Weights of a small contrastive image-text model.
Model: 5.29M parameters, 32-pixel images, encoder arch mlp_mixer, encoder norm layernorm, encoder patch size [4, 4], encoder layers 8, text encoder width 128, text encoder layers 8, text encoder norm layernorm_no_bias, text encoder activation gelu_tanh.
Training: adamw at rate 0.0011, batches of 256.
Data: trained on simulated grey scan slices of phantoms with and without marks, 122500 training examples, 29.7 epochs.
Rows from block 4 of the image encoder of a small contrastive image-text model, named by matrix and row number. Rows with one number belong to one neuron. Each number is 128 + 32 x the weight over its row's rms, rounded and kept within 0 to 255. All counts start at 0. Numbers have three digits each. After the name is the row's rms in percent of the matrix's.
Before each neuron's rows are labels from the 100 images, of 14848, where the neuron reaches its highest value: "peak on" is the class under the peak. Only what is clearly more common there than usual is listed. The data: simulated grey scan slices of phantoms with and without marks.
# fc1: MLP up (encoder.blocks.4.mlp.fc1.weight, 1152x192), inputs 96-143
# fc2: MLP down (encoder.blocks.4.mlp.fc2.weight, 192x1152, transposed), outputs 96-143

peak on: air
fc1.509 082:179147155150156084139123117122088120114077149138130126104168124101135111131140097083122157103100104135120082118132095082184127123069084147104100
fc2.509 077:115096104155150149125123134108122157143131148101151157143153098149156138116169145130130133148148081120140100102170129076183128116154177100086143

peak on: lung or cavity
fc1.528 088:052085089149126154093159118134116126145162150140117143103053172108091149199159153120087122134101118080121107130119164127090100077098121074136140
fc2.528 093:172140164094113122151160139169098098061140136145070116163171135101174104125113112151129115126124084070124170177122178164072108137136134165145097

peak on: lung or cavity
fc1.671 096:147103155075128181141207134131135175128133119064121186161123144121144124153114101173093102095111130130173133121134135044093115098104049163152094
fc2.671 080:073158086111147167124133155093126205098140140159154131144077164162079037156169169064119166150120108179142131079123150109161109071107135138112141

peak on: soft tissue
fc1.229 100:163084132141096100206096173161156154175099116162151098146127135150139116103151107145110135090140098140148121113137079143173159159054133177157095
fc2.229 092:126127127128143125132123142142124077129156088118128155144133066101085112061119170117140123129078110176113122123160143163193105148159140090115141

peak on: air
fc1.401 101:144132155100070113094147128107123168171115061135129174130100183087167201168090152137134115100109166127185151131115138105082153152090077122147101
fc2.401 088:116102123199116117157119134146105131123112135134156146164167124110103104114191107119074123172117093140096107146172155130194095122124168120093125

peak on: air
fc1.44 103:113087121139148068117137127127152166139114149126143181129088187145124167147148130133064114069163188190135089116134140078134135100120041132167115
fc2.44 103:082160102088145121089104122096123136120122126157126138129157124119128094075153170154143127124143106162130145178156138098216158135143131131111129

peak on: soft tissue
fc1.99 104:178065146137077165133224111169118148141126096126122120179123190132096156152095167115137128106103087197166152193166123132156145141088130161212117
fc2.99 114:154176154106134116124129082092130112116104137127132145133124113084085108183113114144189140101078122170123202151112106149086139153104129122154123

peak on: lung or cavity; organ
fc1.381 106:080111107097158150112180148110103196128158159094128159132093152140114105132161118101088160091167139145171063128136130070100118085115064146150131
fc2.381 103:084151120050166165107095150092095182108139110143123137181102149159153113127182128084112192120102118212161138112130151093122133149085128121124103

peak on: soft tissue
fc1.286 085:105107161152136098142107108111180243151098097093084115138143142116146125104086143134174124069152185114144133121140138119149126140073154140148082
fc2.286 098:171102115193148122108096116109143117142156109141148147088132114110171165156156101089127125149162130082128103149119066165153143128095088086147163

peak on: organ
fc1.446 081:151120133195100139179123131179136154117121111079051090205103142123201136111074123079131051165174082102117110085150105130126136138084133115152137
fc2.446 095:147116141073105161088152098109128130124121133114165110064134153092084189173086126170125152113135136140122134122152084153085103135096124103102141

peak on: organ
fc1.575 103:173144112092092097127151171118140137171124139103101172101106170137167156131049074170169097079144152143137141127123093116090124171157089163105105
fc2.575 095:125113118201144144061149130163093139134127107151142149151112156143114120087198123090074118160126087128126109126147198125146121127137129136082107

peak on: organ
fc1.472 083:192146120100179112139169140136116095162180080115093083106139132083129159123133078092161136120141080155145099109058127136122105095108128154115099
fc2.472 091:102097159078109117082112176165103113103163132089159126108143132103100171119124135148163145151125152227145171140131140115086118164127140133112076

peak on: lung or cavity
fc1.173 115:115108151142115100135161143101089159127141096137157145143102159141068137192148162102083158063067110133204083192109117108118116108098060136154116
fc2.173 116:114122188119144166118098128122102135114109121163105161147121102109135085149145127098125128138198097125127115124109189126104114149134098092109141

peak on: lung or cavity
fc1.310 100:064121048115152186119204102126119132134170098167024102090132156152104180101177085073142071133150120125123066124115116110105140108106110194152122
fc2.310 103:132115180060138164154100167153096117110139128099170132136137132124130134095123150112153157125120048203134180096115082086092121127131121084092095

peak on: air
fc1.135 104:116156136173076170095160115094092141109129107200066138137117178121113155238156133104094101108190126111157097162085161126102137098138101123164142
fc2.135 095:122090103156130175109100110136118137143074112131139126136145179176141124108167112127068101121126177162131183150158175158167108133134130169134160

peak on: air
fc1.760 090:137133188065167168155166144133121149141119156121139118152139135076130114182131105168126100125102103098171098181138166156097127116135145134192151
fc2.760 091:092192178039135135109137143105145083138162120061127121111106100104076199147120149164135139115087144182107182119115143138056164164118135114123115

peak on: soft tissue
fc1.3 106:142155131140138180101122115159225145116181126132069108099120158130106149194126072110127092151167179127154120089112110112124126128137122177127102
fc2.3 089:125129118096134188119129109175074131088113099097128169095141127197118110115118084108180101154098168099119205165179102202136100168154141139111127

peak on: air
fc1.694 085:151084172201074064120112107152142135164147083136107116152190111109171128120145139096123119156133186117129142221090141122113185099144094078140075
fc2.694 104:112218143033154146128184122114132100126082165114147161111122131112130131142102119179086087154094091125137101105160102107100101129128107168088177

peak on: air
fc1.191 088:133073073130099110178176144148160131204119169138118105119170144167127130124114100135081114138160141139137124162132177115110139143143095151134104
fc2.191 086:047156168127178173112163132149152083158138156141106150163120077111125157059106142189146099142073150099131093137133173100118172142141140175134123

peak on: organ
fc1.183 092:119171118167129152116140122111127180109110101066149085158122147130189137142103133115145136140192075163152106142102073118139094137146142182144094
fc2.183 102:153122182137090050153091154091115120182140132114104153150142120037113187165133140148139130132158151124110115145140136099131183152109120073107125

peak on: air
fc1.432 071:115143098114095126107155092105116120167127136159121137089125201150127142095091147175127129124090149132108121187136182103127153106114089125128137
fc2.432 078:128117123189157094154108146170126091119149136142141111183162068114150123141206107082106159158122085121147076146139130118211084111157161140112102

peak on: organ
fc1.186 107:155046136180090150122181112136120189145136098129107111168089198147110163152093160063122083099123114173157153176132115143119139131071131157204143
fc2.186 129:161141176089110169114165088101112146131110113112159139079131106086065162193124131129162157119109117142161167135103076126053125133084107090146134

peak on: air
fc1.60 096:120144134111146159097163172162135137119188135177163148127081175143122183141121109184080151139124128159121077146133148152117103092117121135128123
fc2.60 088:121131137079142177124186120143050128125108143147134093095132132170146060121140095124111079170105062109147113109107049117107121127086131181128171

peak on: air
fc1.535 119:144132128180117084117151113127113101190068131178119103154085121155091117172089166146116132057123150158162132152086141101095151149142059142161106
fc2.535 105:094075146183089122131105136186113130142104078104108143150153091117117089088128165135124118145176084166077143167149147152186112130110150100109098

peak on: soft tissue
fc1.701 092:133164160124110123150143097089132158151167139171095133158108168143119164093129115129096152069117108126143082175063196166133119116184133131137145
fc2.701 101:159122166110097091139072130093161092158125112133104139101158119054153148112071129146176109099120187147131197126161141127126186230122133095048099

peak on: soft tissue
fc1.588 102:100157185092157206081136109162159193113123140082090116151105116116121130157140119159145073096116139115195101134148088063122124139083123089153127
fc2.588 117:108161157065127084163127118119131069134136138133108127115132076071114195165067156130130079116084185164083159116141103144077153171125126083156130

peak on: air
fc1.101 102:119074132149151149147163109125142127149109083158140188127071128138114152127131132167063136128137202134156103140117175131090149077076106143165159
fc2.101 078:181121169049149111146168131132093134113148140117097066112103136081130123177129149168127130155136108141071143125114106143120150109122154160133153

peak on: organ
fc1.54 088:142106150129102146180094062157155175104085120150144129120153182154174131146076083109145058099151183147113127117175120140128091145166137081120108
fc2.54 103:174132162118142162098196106159069137177140134080120139118106196116099172127132112119107156155178124143124095153116110091048159136161114106114119

peak on: soft tissue
fc1.233 099:113053128162122133121136145122132180135123137127157128131093170182186116186099115121086091115136097116153068168119120126104138094146103143178139
fc2.233 095:167120174061102149141183119098148095122104138056119075093142100114033166119098162152159158116147132193125153079088143150041159140137164142099178

peak on: soft tissue; lung or cavity
fc1.168 080:074190142117175200110098134140201157106194120128140104139055152160154153070141143177119172083126176183151082144146123079135151119096111065170071
fc2.168 079:143095121165115074181086121181142135179079076147123176182199070126128076041078169114161102137158160221124155122182154173204105182107185122150143

peak on: air
fc1.627 104:143149163147096108118129106095124165172110081159132128118061153138121114174127156130098114031160159122152140158013143125081198108130071157153099
fc2.627 082:132137136251120186098107091079142129130137089138152098080142128111127101128144182105095134116162130117118091160091146161192133101105113155115139

peak on: air
fc1.414 105:171077130175112093228122152174109114142153103100158127181138122158118096110148128135113159071154116139128093135137104115204123114088102153214121
fc2.414 095:204144164106177106159076083108137093170135111150076121100159103145161173127091093166144103105105186136060183113118150236123159167142156120147097

peak on: organ
fc1.590 111:123137127136066051108152131092145136204071125159099129068101139128138114137097156158130137070189160147153126152094122099102188143130098156090121
fc2.590 099:148114098197115149108077109168109135113121100140156126147110120154111090121171136076059123144173063106117089133132102149189104100139097156150155

peak on: air
fc1.396 107:099109076158104094102153152126060175066135072127164166087082147133120132104112084110125147080166081104133106202144066121093050077139116116083137
fc2.396 108:165123086092171055134065119112135101166133116133121132147114073156143122102147207106145103137089134131087123061108153140156169092120185148101121

peak on: organ
fc1.273 081:123163188094061170087112121126183129224138094164154109118108192143112143082067179190120146129112181190106140187137135146051170184096091129150107
fc2.273 090:174117068201162079165067121173108125122125152136146141180156106150117127130215089085080150144120094118114079113138121102213090128164149156133120

peak on: air
fc1.88 105:121075132139142125109130102141091152149112065204103178163080150109143152115147116136077154123152180113152093144126190087113163092117045120181093
fc2.88 113:123148111095156069100087105074115142135127132181095121095169152114166089077141157156103114139135132157084149134148133158211149142129148151092138

peak on: organ
fc1.94 099:077168118103137202055191151140103169111161104113126145130099169157113129160114117130117109135113095151172086201065121067142108099126132131124133
fc2.94 101:124188151099110171101141154087090139111103070148162128155117148108140095121118071081091109130072076150179127165102135132095129129101106083106116

peak on: soft tissue
fc1.684 107:127149084168115103096163134139085171121101114099168112133115161150153106149081146098158149132188099125138069160068076087124109109103116108148130
fc2.684 116:111132151078156181123117177149089132122139110118168106151138148146122191115139149143040130110105060167151100133134141148098146151140104093106110

peak on: organ
fc1.399 087:131141063072082077100152106087151130187110095176108165082132196115185153146105143152141085107116191115119150136105105156126174115114104171090120
fc2.399 090:102087095225122124155145151154110159126104121125164132162150114110122097142206133097114129169129065128155065144144134148223093111102141110170125

peak on: air
fc1.558 089:077163117103181078107168110122121143150106125183113174150131121172105104174092142178139127117064141132155141105102132086103095081080162127129161
fc2.558 092:155095166165058110148141101097124106133168116112159097146173116101167143118183082181121153107178072043173119187099071146139130113140109105145097

peak on: soft tissue
fc1.697 109:104135157146167129115141098120112216110092133131145147138084169141182118158122125148104108061170119092143082132102094051090095111123076135138132
fc2.697 099:096132133054115155080117135127115131122103112138153171141129117137127108079120164157127115107091091223201131196112134100126132138125090085072119

peak on: lung or cavity
fc1.280 097:155144144126105129167148082150157131150077148140129096107106112171171072176130075213103106128129112089158096129149160155124089125119124148179149
fc2.280 107:128152156092111112103142126084141135097168129079147153086144103155085191158116081121174114089111177133146145121101073091080122153128062080130130

peak on: air
fc1.29 100:208118198159104130106202127122102149124099084079101168121171116106136156155075089167098126113147143172230156164077116076097154088076056111135104
fc2.29 075:129081082161109169139160136128158156162118115166151161113116126147066095104100196089116122138089104110134120069111184182178119061083152082142124

peak on: soft tissue
fc1.393 120:104159036111195114143188126128084118121126155132050141126152105145122125180181120093135110149110139132163076122141120042121121109130107161109123
fc2.393 111:113152101087161165084095161144126148173102139099170175141145140172076115112137170144103117107117125168160172164136143000084207178162099133106142

peak on: air
fc1.136 112:141162084143151095104152110138156131177075116148138117076075145140120088114085150143122137089174175150137108158122092067065192139123095152086136
fc2.136 103:136144121219108113129082110162122117120099106125145151167114120142119105133146118096077155124108061127128089164122138159180093105153154116165133

peak on: air
fc1.106 109:134126155163161109110116131142107127157139126167114174156075134171131169127192084157068154071119148115125099191127190108124152122156040135157117
fc2.106 108:127143145110109085135107086042142130128143094156122095098175133104163098098121161181166145142148118129140165130107106169177153135110137125126142

peak on: air
fc1.39 104:152184144101138114138116139112163179141109150139099163143123170145185116152101106140102179067128171179188108121107139094146140107141081117128129
fc2.39 096:170104128125154125148139133150098087106126186112119152177148069130114108109092162131151145119151121108132069139167144150147120131198141134139141

peak on: lung or cavity
fc1.253 099:172071132178176105125141094153114153147114093108091184102104106167149144108093105136119127107133179135134103104137164099077095057111149190106155
fc2.253 089:130150084068164087143091114162140108139113147139111128155133109146112136097133179132128114160133159191036139094193188156161135153131192159117120

peak on: air
fc1.425 102:146164122102078142120152139094134169103147073138112163119060173105143172193099118124133092098155149126168099125118121134071088112098114120139103
fc2.425 095:144140078198143131088098130149115133109099122136138133103159132161120078101194110090125130159145112120126136141168108118197109143102157174088139

peak on: lung or cavity; organ
fc1.565 099:118035134119135139201120100082164170125108121141176116097142151169164149171169195141104158124148147105202112102109031148169114058103113121126137
fc2.565 110:068144084169124116143089095124146136094068087127116112132071181125169084157066171096118047088119149098111100128143106159097119149067160166157162

peak on: soft tissue
fc1.32 093:095065111156160133121115110176137162139084152145181093055132157157076096140139124198132161128197111117167131138135143137134144131168146146107150
fc2.32 085:148147126102117127091128096149146130123173107112087107049122096192109181125090153112204118114156173098089139067126098084088144134148092124125111

peak on: air
fc1.517 100:122111176107096136171147165102167129136135115111103155214091119046126127200122131160113156140170157134214100189133111128114149072097123082144123
fc2.517 099:165095073059152144110153147186125117129118189097110121089170169174159149100127124160118143162141163155108159055182096123147140160162178186130166

peak on: organ
fc1.1 106:153079100138107143154145066163167200206083092172066117139100206170175172096140103186091082099157196136139139107101159135140180128120073162171107
fc2.1 111:173135176085144051156080150055153082146166093145107152155134064089173144089093149154113111100084137174099118146116195182129168141155157170107109

peak on: air
fc1.90 087:153093125141187109178114191095122133141142167126178109142136113123141106181182082113135198066138073125179129179088135128137135108166068145146116
fc2.90 071:143156171136116132114195099164166114164171125138114127135084111140170136121150110156168168115120117190130156154143175160122125188107135113165082

peak on: organ
fc1.139 089:141148122130082138059134128112142109191153063177106182099137158111120179129087160166132106120112171158105149167069120142051154149092097138131092
fc2.139 099:143109098197142112128094145154103143117139159137152128165163107144106113124231094087101164162133088125154089131152135127202092132132164142130142

peak on: lung or cavity
fc1.507 088:151138154123133156064163180097104118173149147103106134127128133099101154161162143148155141108181100117135111169125128140084116133194111161102160
fc2.507 076:092150132148125174122152097164104133123087114131126131117104185155117123116182168109086087142122142139134153150156151156156129141190161138113135

peak on: soft tissue
fc1.372 110:138029183148079136100150067124136159146081042133122147141088122104144126170114125152149138112138150106199137146077148117115136102076113127187103
fc2.372 103:131118110132171076141044128129126127127139157163059171126162144137120109088130164126097094159138172197065131102163171105193119156157140127098138

peak on: lung or cavity
fc1.337 088:138146145141135142159111149123116150065210064140140093244085180079144163114188066098150153121114098119140110158148064127145062087113135094203079
fc2.337 090:162152124093130133101144110178100076204111059076132167149119077162078123037139187129110140086122149228133152134139145148082185137138128153147125

peak on: organ
fc1.383 101:113125104113110132112167105130123142150122098157095141104150151109160147179091082161158082159157135146139122109166110118104078154126150150131151
fc2.383 089:124165148149097178134171069135106112152129103169125143106130110145098107107140117149123140149126088073139132212120098162169117105150094144095133

peak on: lung or cavity
fc1.548 087:061134035096168120113136136161131136143120164107148149098134151181203105150063096153126062113128107127129103107147131066141094118116105146171155
fc2.548 083:140163209099102191146160117085115103122114107095190150125096152080134117177152103128129126098086118134165166183102106141035128147117074075140147

peak on: organ
fc1.758 079:080100120109144195091106145146168156068163076120156092137072197157150170066133140136137160079144149189114113128148099114136091107105146059154096
fc2.758 072:190084130098105056180100098150135110174126114137076161101211061142130135018113165166118136148195163185141126106121145085182123145179140154153114

peak on: organ
fc1.291 132:168131114133107108135161058127135231144093063152069151122083205143192117142105106150141069072172158142156102118122128097140127103104091168127144
fc2.291 134:171136135098143073142061091121126076132151063164110184122145078132163141076085170111103102119141148181114113142127169157139139127159157104090116

peak on: lung or cavity
fc1.735 087:093117183093122165203145140133142143154167093139161099124145152104143143112131121234082169144147109111136111101111197143130140093079083130211126
fc2.735 081:081138131090176151113150174184124137129149131133103120125145125089144071115130142158193132161151131195170133124172073114064079135089159064102116

peak on: organ
fc1.637 082:106057053109139160139115138108168131175169112184151098084095139158157103080091129169132159059154124214116079121094159141155175124104129148089087
fc2.637 086:176177190130108089142030148180148122138145097066148151154119105113117172057099165120094134146119163193128078139149132122122119122135142130145156

peak on: organ
fc1.460 104:117154152081163182069203146150106149113151089177118115142122180151162111152073146195112153125121101155178097198051139150151142101162114128128098
fc2.460 117:102196145101125197090161108130101153088071099139135090118120172126117060152107087085145109150116039087165141108105096133098096117120128113092114

peak on: organ
fc1.384 098:191079113171093086127136140151099106151125122139140144180136131114096109092082160097081115119065098073111157190113151102099144136119078113160122
fc2.384 111:089195119119146137087123101078141138109070099176143136120088146120136073146144137166111102154101087140161064130129124162145093073039150164111173

peak on: lung or cavity
fc1.78 096:113123101073097138162208125124123125077103125111056116104143146101080139179092155102137044160099097114110093152135118111100109108127135180183142
fc2.78 108:136193161132139106112107163112162095096197099137138099133123060106086163154118127108165185130121181150124173107101087083065184163126133073111118

peak on: organ
fc1.185 106:119143151179093156143121134094132201092076121099151105154093188120170128162047127093157143103198164169145111106120118136114098129138127087127085
fc2.185 129:182083174061081169138182118129135108157153139070114057082128106111077190147092143123176150159151163151121154134140059104072168129152096086089140

peak on: organ
fc1.344 123:177104180166092074149161071144126167171071069161070137177111172098160128168085115145126099138144146121151137149099122133093130147120147135138112
fc2.344 102:099105122126147123088064134127145117141153123141160190121148077143122103091109174127099117131112103215146117132131137119170108107154139105090121

peak on: lung or cavity
fc1.730 110:086129105123150167108191156107107198133131134090124158135063179163131118117135146099083142062174139140169059139092139091079136078097042132148131
fc2.730 116:095152140052142159099096162083103144097140113143129110157110107125122106141202141092142188126080123219163143156130139100131137137067114121136127

peak on: air
fc1.251 095:149151113101156178068201147150097107094148112180141131085140130176143126145115172192109145121110071128169111216041096122131136084164082130154120
fc2.251 099:117163193061105215109175109110120139125083106115094116095100169091174103179104097089165094126125054099163126096085088119102123126131118104139140

peak on: air
fc1.623 101:108066086158150134088103155143143146108158144146161141121083165204116153159167163113061136040141143156130123128102138085099143104142041132170104
fc2.623 102:085148147102141134149117129032139159086111140122145121141119121109137077148122161128141141092108145170146156149114122126200142130110114110152147

peak on: lung or cavity
fc1.59 102:116093134174112097143161123120106119159117118167153129148073139168076141173156183117069166109089117128206088194082128144113164075133067130168122
fc2.59 091:126102174081124171101151135116114103078134144125077121099101131101158101186132131087140109109159087100097128127078163124058142152136118165128163

peak on: lung or cavity
fc1.604 092:183115161131101090097143112093148134156114099084134182113076123063157177130105082134043095078100166132149146148106147087051110071078064154098161
fc2.604 080:112124141176134112123132135107117140135103125163149127107116132147081092145137187146080113185176144141102124133142189147097148114078234149104163

peak on: air
fc1.0 081:085180148113123208126118124141183178131145120114141095195115166131156148070121155168100083148110176162163087167139137077098165127105091041212106
fc2.0 080:165136125157132064183073102150119084143099118146095146176157059124123117090111132116139079140070170186069156109151163142216094158097150166114142

peak on: soft tissue
fc1.636 100:178089108140130111182116153164095153129121105131128103194094156171136099087168113127096119095160089146139103141113113132183135105100113208169104
fc2.636 101:164093164136122076177101139121139051133163088132114105155139060085101148076097159120122137128085120167083128138136189234160101144150137099100122

peak on: soft tissue
fc1.512 084:188105180191119130172114076120156166172097091136130151124148126129132132157094144128147094093129123096135157162127129164141153143111157141157077
fc2.512 092:109195133086140119131159160137174133167166171094161174127108153129132191142063104153128128123095156102141084126160068066090111129129070111131126

peak on: lung or cavity
fc1.459 085:157156158080054099121134130111153157171142117090082183107144127127171100133107099139111126070135156129152132153164135078141161133135064144133081
fc2.459 092:092137140141167159138122157118127178145135167157137107139117176121077102118144162073110138125127060164153067097140152169170102104138140101114120

peak on: lung or cavity
fc1.377 094:144083153086165135137197137168070132076154138131137098145146131142107118120083168133135111146105063124152064219131115132141120061164123171166155
fc2.377 103:077170128129115160057202165105154115129143125114082090111071157097114193191161151130147151115181135148129134102092102052050159182131129160106118

peak on: organ
fc1.444 082:129161176175120137131094160093101114096187135137081134126118140114103183113175104120140186129187081156135089150077119097152053099180147113148111
fc2.444 083:196048113150107117130129067137143156171070077150138162122121163146174072105160118115132110095118162127126191136149158186146146161122131120082129

peak on: organ; lung or cavity
fc1.332 102:176061135133088167159175109143121127147106111117124112182093146137082128162104152075146101119090098151180170219184134145141135123118133177216142
fc2.332 110:115171114133101124110152099098146131098096117165151176106126118058128131188150086136152119152090139116172149158124088123091102147035109108165116

peak on: lung or cavity
fc1.491 098:156161149105177179091210149193119129113129116119085113132111132130158096113053157166129144093153097122141079172098165150148145099152130142103118
fc2.491 113:099171110102130198083145121137069160063097099108169112131107175129100096176142090089099124154102029129152138089129099102090109108098114124106111

peak on: organ
fc1.364 094:109159091136141096108130093095143176196093097145157109130069186139134092068102123153146131085173159106132122137125138107092156151083101157121144
fc2.364 098:155116102232108078125064098134110123121121097139152137124109114126136128160180138072097138131138093084149090146109084163174102102142135119160131

peak on: air
fc1.756 095:115156136145140070148135048112174171175088086174075118084125126149110095135102145156146119097126194135142115107118170121116150148060108134126118
fc2.756 100:163119113209122073137093111156129123157146122131154157160128140145180122118165077150081167122135063075127098162130087172168089110161128131128140

peak on: organ
fc1.663 117:166072122141105116150137047139141216191071096191050151146095186121175170108121114165119061107143184144136132104089166117104153126122118145144089
fc2.663 111:141144121109180070135048125138128093144154110155088191173155072100143121078112166118079095125111116169112117150155182142200135142157160136091114

peak on: organ
fc1.277 107:077135141149115167045204088148118155149137055184140151159076179131146120175139149171108136107118105093197135182092144163154164104101111124115091
fc2.277 128:142183157105119131122141104093092124083131108172102071175131122136166100151110117116137098093089105046152132141080171142124132121155131137160125

peak on: lung or cavity
fc1.102 094:082133157122135115110147109092133173103103092115136161141100157174160144145133179151112093116126143088165107098091080108131101049090142105108138
fc2.102 097:117102112126098137166138083081138127133099081106137094135187150101227103146113120121174108134093170136172153217141099133137111141065096130170170

peak on: air
fc1.417 105:134156108144135094125142101140162132161081112164124119089108148128145075189064128176144122105171160135141131147150072120111133146098112134079148
fc2.417 098:133137114202095129152138111188118104158119136126147164156134110147120088088172095129083173107133031123131089201139119148168082119146114101147111

peak on: organ
fc1.420 082:143141113207108125151102135087133132106166146132075083103108171129194181130177104077097126106175134148131094121082124120127092154162114120127132
fc2.420 087:142051105050120120099159100099182128145136119083151091143130151068115203129127161172161176143164193142121126060181093112091155131105143147062151

peak on: lung or cavity
fc1.369 108:119063071136115184157193118118139150129102129100120102120107156152162114155163104106145109160145087110127075113109150099143133089130154134213170
fc2.369 111:160142160102156093118118134130096071156126103120092136120149074111047200134092134140152105138073147168086170084131088139058180175149149112148168

peak on: lung or cavity; soft tissue
fc1.665 087:100182181134142220130138132164186135099181143110121104173084165111119146105091153168100078132097190131140112133140139100069164113101059085181129
fc2.665 089:138154125147147098152064124215097105145122090150129176168171054138112092107129158108115116134087137228105118116180203150171126146127180095151128

peak on: lung or cavity
fc1.638 103:058088051108161161135186155122144126098144144128060081115086159105092133181168094067153118119141128114143115156141076090079108064141087166108154
fc2.638 079:138113202090123108114159148135135106137167143071114118156114093102130182128090166140130158143114125156145111092116153060093138149168171141187100